{
  "model": "image flow-matching model",
  "dataset": "single printed letters, digits and signs in grey, bent and noisy",
  "train_examples": 197500,
  "image_size": 32,
  "horizontal_flip": false,
  "conditioning": "none",
  "arch": "uvit",
  "objective": "flow_matching",
  "cond_dim": 192,
  "logit_normal_time": true,
  "norm": "layernorm",
  "norm_position": "pre",
  "activation": "swiglu",
  "mlp_ratio": 2.67,
  "head_dim": 64,
  "fused_qkv": false,
  "qk_norm": false,
  "parallel_block": false,
  "dropout": 0.1,
  "inner_norm": true,
  "patch_size": [4, 4],
  "layers": 8,
  "width": 256,
  "positions": "conv",
  "init": "kaiming_normal",
  "residual_init": "zero_last",
  "optimizer": "nadamw",
  "lr": 0.0015,
  "beta1": 0.9,
  "beta2": 0.98,
  "eps": 1e-08,
  "grad_clip": 0.5,
  "steps": 10100,
  "batch_size": 256,
  "epochs": 13.1,
  "lr_schedule": "cosine_restarts",
  "final_lr_fraction": 0.05,
  "warmup_steps": 1010,
  "weight_decay": 0.07
}
Rows from block 3 of a small image flow-matching model, named by matrix and row number. Rows with one number belong to one neuron. Each number is 128 + 32 x the weight over its row's rms, rounded and kept within 0 to 255. All counts start at 0.
After each neuron's rows are labels from the 100 images, of 14848 (inputs lightly noised), where the neuron reaches its largest size: "responds to" is what is common among them; "place" is the part of the image that holds the peak. Only what is clearly more common there than usual is listed. The data: single printed letters, digits and signs in grey, bent and noisy. In brackets: how many of the 100, against the usual share in percent.
# gate: MLP gate (model.blocks.3.mlp.gate.weight, 672x256), inputs 172-255
# fc1: MLP up (model.blocks.3.mlp.fc1.weight, 672x256), inputs 172-255
# fc2: MLP down (model.blocks.3.mlp.fc2.weight, 256x672, transposed), outputs 172-255

gate.522 [155 112 144 137 106 129 169 145 112 103 151 207 181 121 126 134 111 119 122 114 123  52 149 118 164 130 146 151 175 177 161 137 100  74 143  74 123 140 118 122 141  61 175  97 110 151  36  67  65  81 104 102 114  83 138 108  96 136 117 125 138 128 180 126  81 140  97 114  67 116 103 114 136 138  99 165  99 180 158 153 155 123 129 134]
fc1.522 [ 75 130  72 115 144  91 158 143  65 103  60 105 133  50 111 141 122 115 175  79 125  88 164 139 140 145 165 126 152  77 166 101 130 167  69 130 198 172 114 154 117 111  97 184 103 121 125 141 127 153 186  81 122 123 114 142 116 137  79  98 111 119 102  99 131 141 209 188 174 136 148 109 120  89 107 149 131 217 134 153 140 109 152 151]
fc2.522 [121 185 124 124 116 105  92  77 140 146 147  71 160 104 150  99  86 142 151 128 155 114 123 104 119 167  92  83 171  90 136 169 183 165 121 123  88 104 134 128 175  91 141  86 152 107 141 147 116 146 144 133 127 131  68 117 142  92 113 173 142 115 129 154 136 153  98 191 116 143 139 104 115 166 108 145 179  61  87 174 137 120 127 148]
responds to: dark on light (97 vs 39.8)
place: middle left (30 vs 9.4); centre (25 vs 6.2)

gate.301 [134 194 199 142 165 123 181 131 175 122  66 106 159 154  82 141 108 113 105 182 164 163 113  67 151  95 173 130 134  63 107 130 125 174 118 193 127  74  76  99  91 173 123 115 102 145 141  97 157 161  86 103 203 140 161 167 126 116 115 133 143  89 114 137 112 100  61  99 162 106  65  84 149 139 109 155 124  59 122 134 164 150 108 139]
fc1.301 [139  92  96 126 136 166 123  93 132  85 162 166 181 118  82 169 121 134 162 102 141 137 110 216 103 117  74 110 108 128  89 119 127 121 158 104 128 118 145  79 128 111 121  75 158 145 152 159 146 154 184 188  79 172 197 158 122 121 107 125 123 144 123 139 163 124 145  81 153 108 136 115 138  88 128 148 174  89 123 143 138 119 125 145]
fc2.301 [158 132 125 135 133 162 151 137 104 118 114 104 144 113 137 122 145 106 106 135 105 175  78  69 123 121 197 163 206 148 116 124 136 128 118 122 117 151  49 134 113  97 141 158 179 156 131  89 157 105  73 182 108 154 115 145 160 126 118 126 144 152 164 113 119  93  92 154 114 153 106 126 122  71 126 107 196 117 105 101 121 104 129  70]
responds to: serif (61 vs 25.8); capital (60 vs 35.6)
place: bottom left (50 vs 14.1); bottom centre (27 vs 9.4)

gate.206 [106 103 148 128 108 100 188 156 126 113 116 130 104  96 176 117 117  94 112  89 156  84 122  65 129 185 125 129 100 162 115 104 108 137 167  88 157 152 116 171 129 161 143  66 173  60 147 206 169 134 146 108 123 128 130 151 158 151 119 119 120  52 140 165 171 118 189 126 101 193 202 209 117 180 140  97  77 138 145 228  99 119 126 103]
fc1.206 [108 137 160 152 156 138  89 196 121 102 110 116  87  97 135 134 169  69 204 102 128 110 174 111  88 143 120  77 119  70  73 100 114 132 131 120 170 106  95 155 172 169 139 110  90 139 146 153 154 147 120 109 105 125 134 154 173 129 138 108 139 136  94 135 141 144 149 188 119 150 142 150 145 132 178 107 143 198 146 111 143 137 146 114]
fc2.206 [141  91 102  64 128 135 105 158  90 167 125 149 197 129 174 155  93 172  98  98 134 110  80 148 121 147 156 187 111 136 120 123 163 110 126 126 174 129 164 127 115 163 149  99 127 163 130  78  76 160 169  87 164 122  91 117  69 120 134 171 124 110 164  45 141 202 116  83 137  90  99  72 102 167  81 159  97 119 130 113 141 159 168 127]
responds to: dark on light (100 vs 39.8)
place: middle left (56 vs 9.4)

gate.174 [138  95 112  91 131 168 121  95 111 133  92 117 128  75 116  77 160 151 192 109 105 120 161 112 150 146 107 146  95 152 153  68  89 126  69 183 142 120 167 125 114 118 145 193 114 137 167 121 129 108  76 112 130  87 181 130  46 164 124 169 153 157  87  82  76  87 108 116 146  94 137 179 122 157 159 124 135 182 102 103 151  88 158  83]
fc1.174 [165 124  81 124  86 137  89  96  94 134  98 101 112 123 147  74 128 151 176 126 106 192 126 103 135 118 131 143 178 103 159 107 151 121 147  99 148 106 142 154 182 228 149 132  84 100 129 122 143 126 168 120 128 133 145 155 173 106  85  96  89 177 117  83 111 104 156 122 154 113  91 156  82 128 110  77 136 112 157 125 107 130 167 119]
fc2.174 [111 108 191 118 139 122 154  82 204 139 133 172 125 187  95 137 105 139 100 130 106 139  98 124  96 107 147 105 133  93  97 143 186 165 134  93 135 127 113 113 121 154 121 132 145 132  91  67 106  62 166 149  96 139 132 115 109 110 139 112 107  96 155  60 175 132 120 138 107 166  94 136 122 145  99 109  73 100  71 101 161 151 101 179]
responds to: bold (95 vs 46.7)
place: bottom centre (55 vs 9.4)

gate.31 [123 168 145 119  97 146 190 105 104  30  53 102 147 133 170 123 129 163 143  72 117 138  38 132 155 152 161 121 185 128 122 161 109 142 120 158 173 109 163 116 150 132 128 123 171 170 159 188 152  72 101 151 100 126 129 144 134 185 135 114 140 154 137 131 140 149 159 141 218 146 186 136 128 221 168 112 103 108 109  55  76  99 158 148]
fc1.31 [105  89 125 101  99 103 162 153 126 146 127 182 102 162 121 204 121 140  95 175 135 109 214 136  88 151 125 138  70 144 103 122 179  73 167 114  98 130 147 118 133  96  96  61 170 105 118 101 106 133  99 106 121 197 139 116 121 126 134 133 124  99 101 149 126 164 163 127 113 114 102 160 189 128 107  86 112 107 148  85 166 129 154 126]
fc2.31 [ 83 112 120  94  51 189 103 100 156 105 116 103 150 132 130 147 154 108 105 125  98 118 136 148  80  76 108 111 155  91 110 121  91 160 112 126 127 177 164 120 158 111 179  85 145 167 151 140 110 189 105  76 164  71 182 180 151 164 160 122 145 179 112 116 152 155 218 108 132 104 140 115 142 143 137 104 152 126 111  64 119  85 120 120]
responds to: bold (98 vs 46.7)
place: centre (32 vs 6.2); top centre (28 vs 9.4)

gate.55 [ 99 130 168 140 119  80  85 145 130 121 108 117 108  61 172 148 148 144 153  86 146 145 186 135 174  96 131 128 147 137 146  90 143 114 113  85 126 136  98 165 177  64 119  89 144 100 139 153 148 126 121 110 113 142 190 161 147 133 120 139 119 175 155 129 139  95 171 136 149 157 162 133 206  71 162 157 149 113  84 149  75 154 164 166]
fc1.55 [123 101 177 116  95 106 123 156  67  76 144 100 133  98 170 145 175 120  96 112 121 171 137  74 170 117  88  77 109 127 160  79 154  98  75 152 134 125 190 121 114 124 142 134 122 165 161 154 104 172  83 137 138 115 203 133 150 153 138 143 109 105 141 122 109  68 121  60 186  99 122  93 119 139 109  78 122 145  91 161  99  65 145 125]
fc2.55 [109 120  93 137 152  76 152 132 130  80 125 166 120 221 138 143 138 184 161 111  71 113 135 132 129 129  73 106 156 156 141 122 146 159 123  87 127 104 180 133  97 136 117 171  95 158 136  91 120  92 122 160  83 128  94 120 113 135 124 100 186  41 172 122 118 180 128 148  80 126  97 128 144  58 144 112 131 120 123 143 120 127 148 147]
responds to: bold (86 vs 46.7)
place: middle right (33 vs 9.4)

gate.274 [125 132 178 113 132 162 167 151 110 105 106  83 112 105 112 133 136 131 136  78 179  87 155 144 133 125 124 103 118 117  35 108 134 168 124 176 192 104  62 163 122 147  88 132 160 125 142 145 174 115  84 159  99 196 131  96  93  92 130 111 162 167 159  59 119 120 125 121 128  75 109 165  87 171 136 154  94 108 106 121  97 119  63 163]
fc1.274 [153 145 136  94  87 107 143 142 166 131 158 108 161  82 169 118 119 132 135 140 133 184 151  60 144 125  81 130 112  95 143 119 120  86 155  76 179 124  88 114 144 113 207 146 154 133  52 119 107  87 181  86 115 126 165 117 115  79  89 162 166 136 106 175 199 202 111 178  61 172 150 136  99 172 116 138  82  50 160  96  96 149 135 156]
fc2.274 [ 86 116  89 141 138 155 142  39 121 163 123 187  93 148  84  49  98 147 116 125 142 172 119 106 133 109 135 145 118 189 147  93 124 115  91  77 108 100 160 160 164  66 118 153 161 102 111  76 147 146 126 160 132 155 134 100 112 151 136  47  96 160 143  84 120 105 119 125 141 144 166  98 126 115 131 122 134 136 113 141  78  74 127 130]
responds to: bold (80 vs 46.7)
place: centre (38 vs 6.2); bottom centre (29 vs 9.4)

gate.263 [124 150 103 179 125 165 147 101 112 110 126 129 134 134 144 171 130 141 174  91  47 145 106 107 178  44 101 108 143 102 131 123 109  86 132  92 105 119 231 126 145 111 120 138 120 111 130 203 166 134 180  79 165  99 164 123 149 144 202  84 114 155 137 119 109 121 216 123 135  58  65 103 144 112 136 167 140 148 123 166 244 157  76 113]
fc1.263 [104 111 187 132 109  62  92 100 112  90 114  99 117 112 136 138  88 147 116 149 107 203 103  96 119 125 141 113  87 105 137 139 177 151 153 159 142  96 104 200 156 111 129 160 109 112 159 132  96 134 107 161 124 177 120 101 135 109 130  94 139 108 101 114 123  88 191 105  93 151 148 104  98 182 155 150 112 140 155 145 102 141 103  63]
fc2.263 [103 122  68 129 141  88  92 136 151  73  85 137 138 136 127 155 156 189 171  92 154 114  88 135  95 121  69 159 114  93 121 122 198 164 139 119  64 172 135 110 143 121 154  91 208 174 126 133 164 141 157 126 114 131  94 119 118 171 142 189 106  91 137 112  87 119 128 140 122 110 207 169 118 159  34 147 120  95 156 131 107 108 166 181]
responds to: dark on light (74 vs 39.8)
place: centre (42 vs 6.2); top centre (26 vs 9.4)

gate.467 [ 89 106 146 110  93 191 137 128  62 120 134 134  95 132 145 147  94  87 201 135 121 165 126 183 115 116 163 109 126 155  80 129 123 126 170 141 151  46 127 176  80  75 133 108 163 117 113 125 113  95 131 114 177 101 146  86 192  90  90  73 153 119 138 157 117 125 110 134 122 177 152 152  97 174 135 118 146 125 154 164 145 152 139 114]
fc1.467 [106 160 150 143  58 164 113 116 102 111 164 111  85 166 118 122  67  82 128 180 108 159  98 115  68  93 163  86 156 143 145 160 107 113 194 140 120 113  93 120 113 132 136 110 185 107  88  57 118 139 113 141 103 123 116 136 153  72 149  61 187 108 158 130 184 107 126 109 147  95 143 158 107 170 143  79 152 154 109 168  98 142 116  79]
fc2.467 [119 105 193 123 179 171 155  82 115 144 150 117 146  75  93  66 153 131 177 151  80 152 155  41 132 147  86 124 129 130 135 102 146 115 161  99 120 125 174 165 122  96  89 155 162 110 137 142 135 123 115 123 108 126 137  83 139 130 167 131 102 142  54 157 189 165 142 158 157 105 167 129 170 121 149 140 130  99 134 145 126 125 134 133]
responds to: dark on light (97 vs 39.8)
place: bottom centre (93 vs 9.4)

gate.353 [ 74 160 178 163 179  93 180 181 119  37 170 110 175 118 121 120 160 103 137 111 134 101 140 122 103 173  89 113 116 160 156 166 162  82 156 158 109 145 142 188 117 124 105  82 162 108 119  90 107 158 126 138 141 134 140 103  84  69 121 112 100  69 128 144 183 168 123 138 181 171 166 150 119 180 151 124 126 180 110 144  71 147  91 131]
fc1.353 [ 99 161 124 149 148 135 126 145 111 170 133 129 119  85  87 114 134  79  79  98 167 147 161 132 201 110 150 149  94 155  74 151 137 104 203 168 167 124  87 168 105 107  89 103 170  90 136 135 172 159 106 131 115 149 170 147  56 111  80 113 119 173 185 140 187 140 144 128  83 135  97 140 118 182 102  63 198 154 102 143 133 157 169 138]
fc2.353 [156 133 135 111 112 120 148 183  80 154 149  91 142 125  96  88  98 134  88 126 122  90  87 183 113 136 107 148 125  85 174 126 108  84 141 141 154 145 176 113 137 138 101 138 105 115 108 143  83 116 121  74 158  76 139 114 161 102 122  90 114  25 114 101 140 115 129  92 140 104 123  72  99  91 132 151 163 149 114 126 159 112  88 115]
responds to: dark on light (100 vs 39.8)
place: bottom right (54 vs 14.1); bottom centre (25 vs 9.4)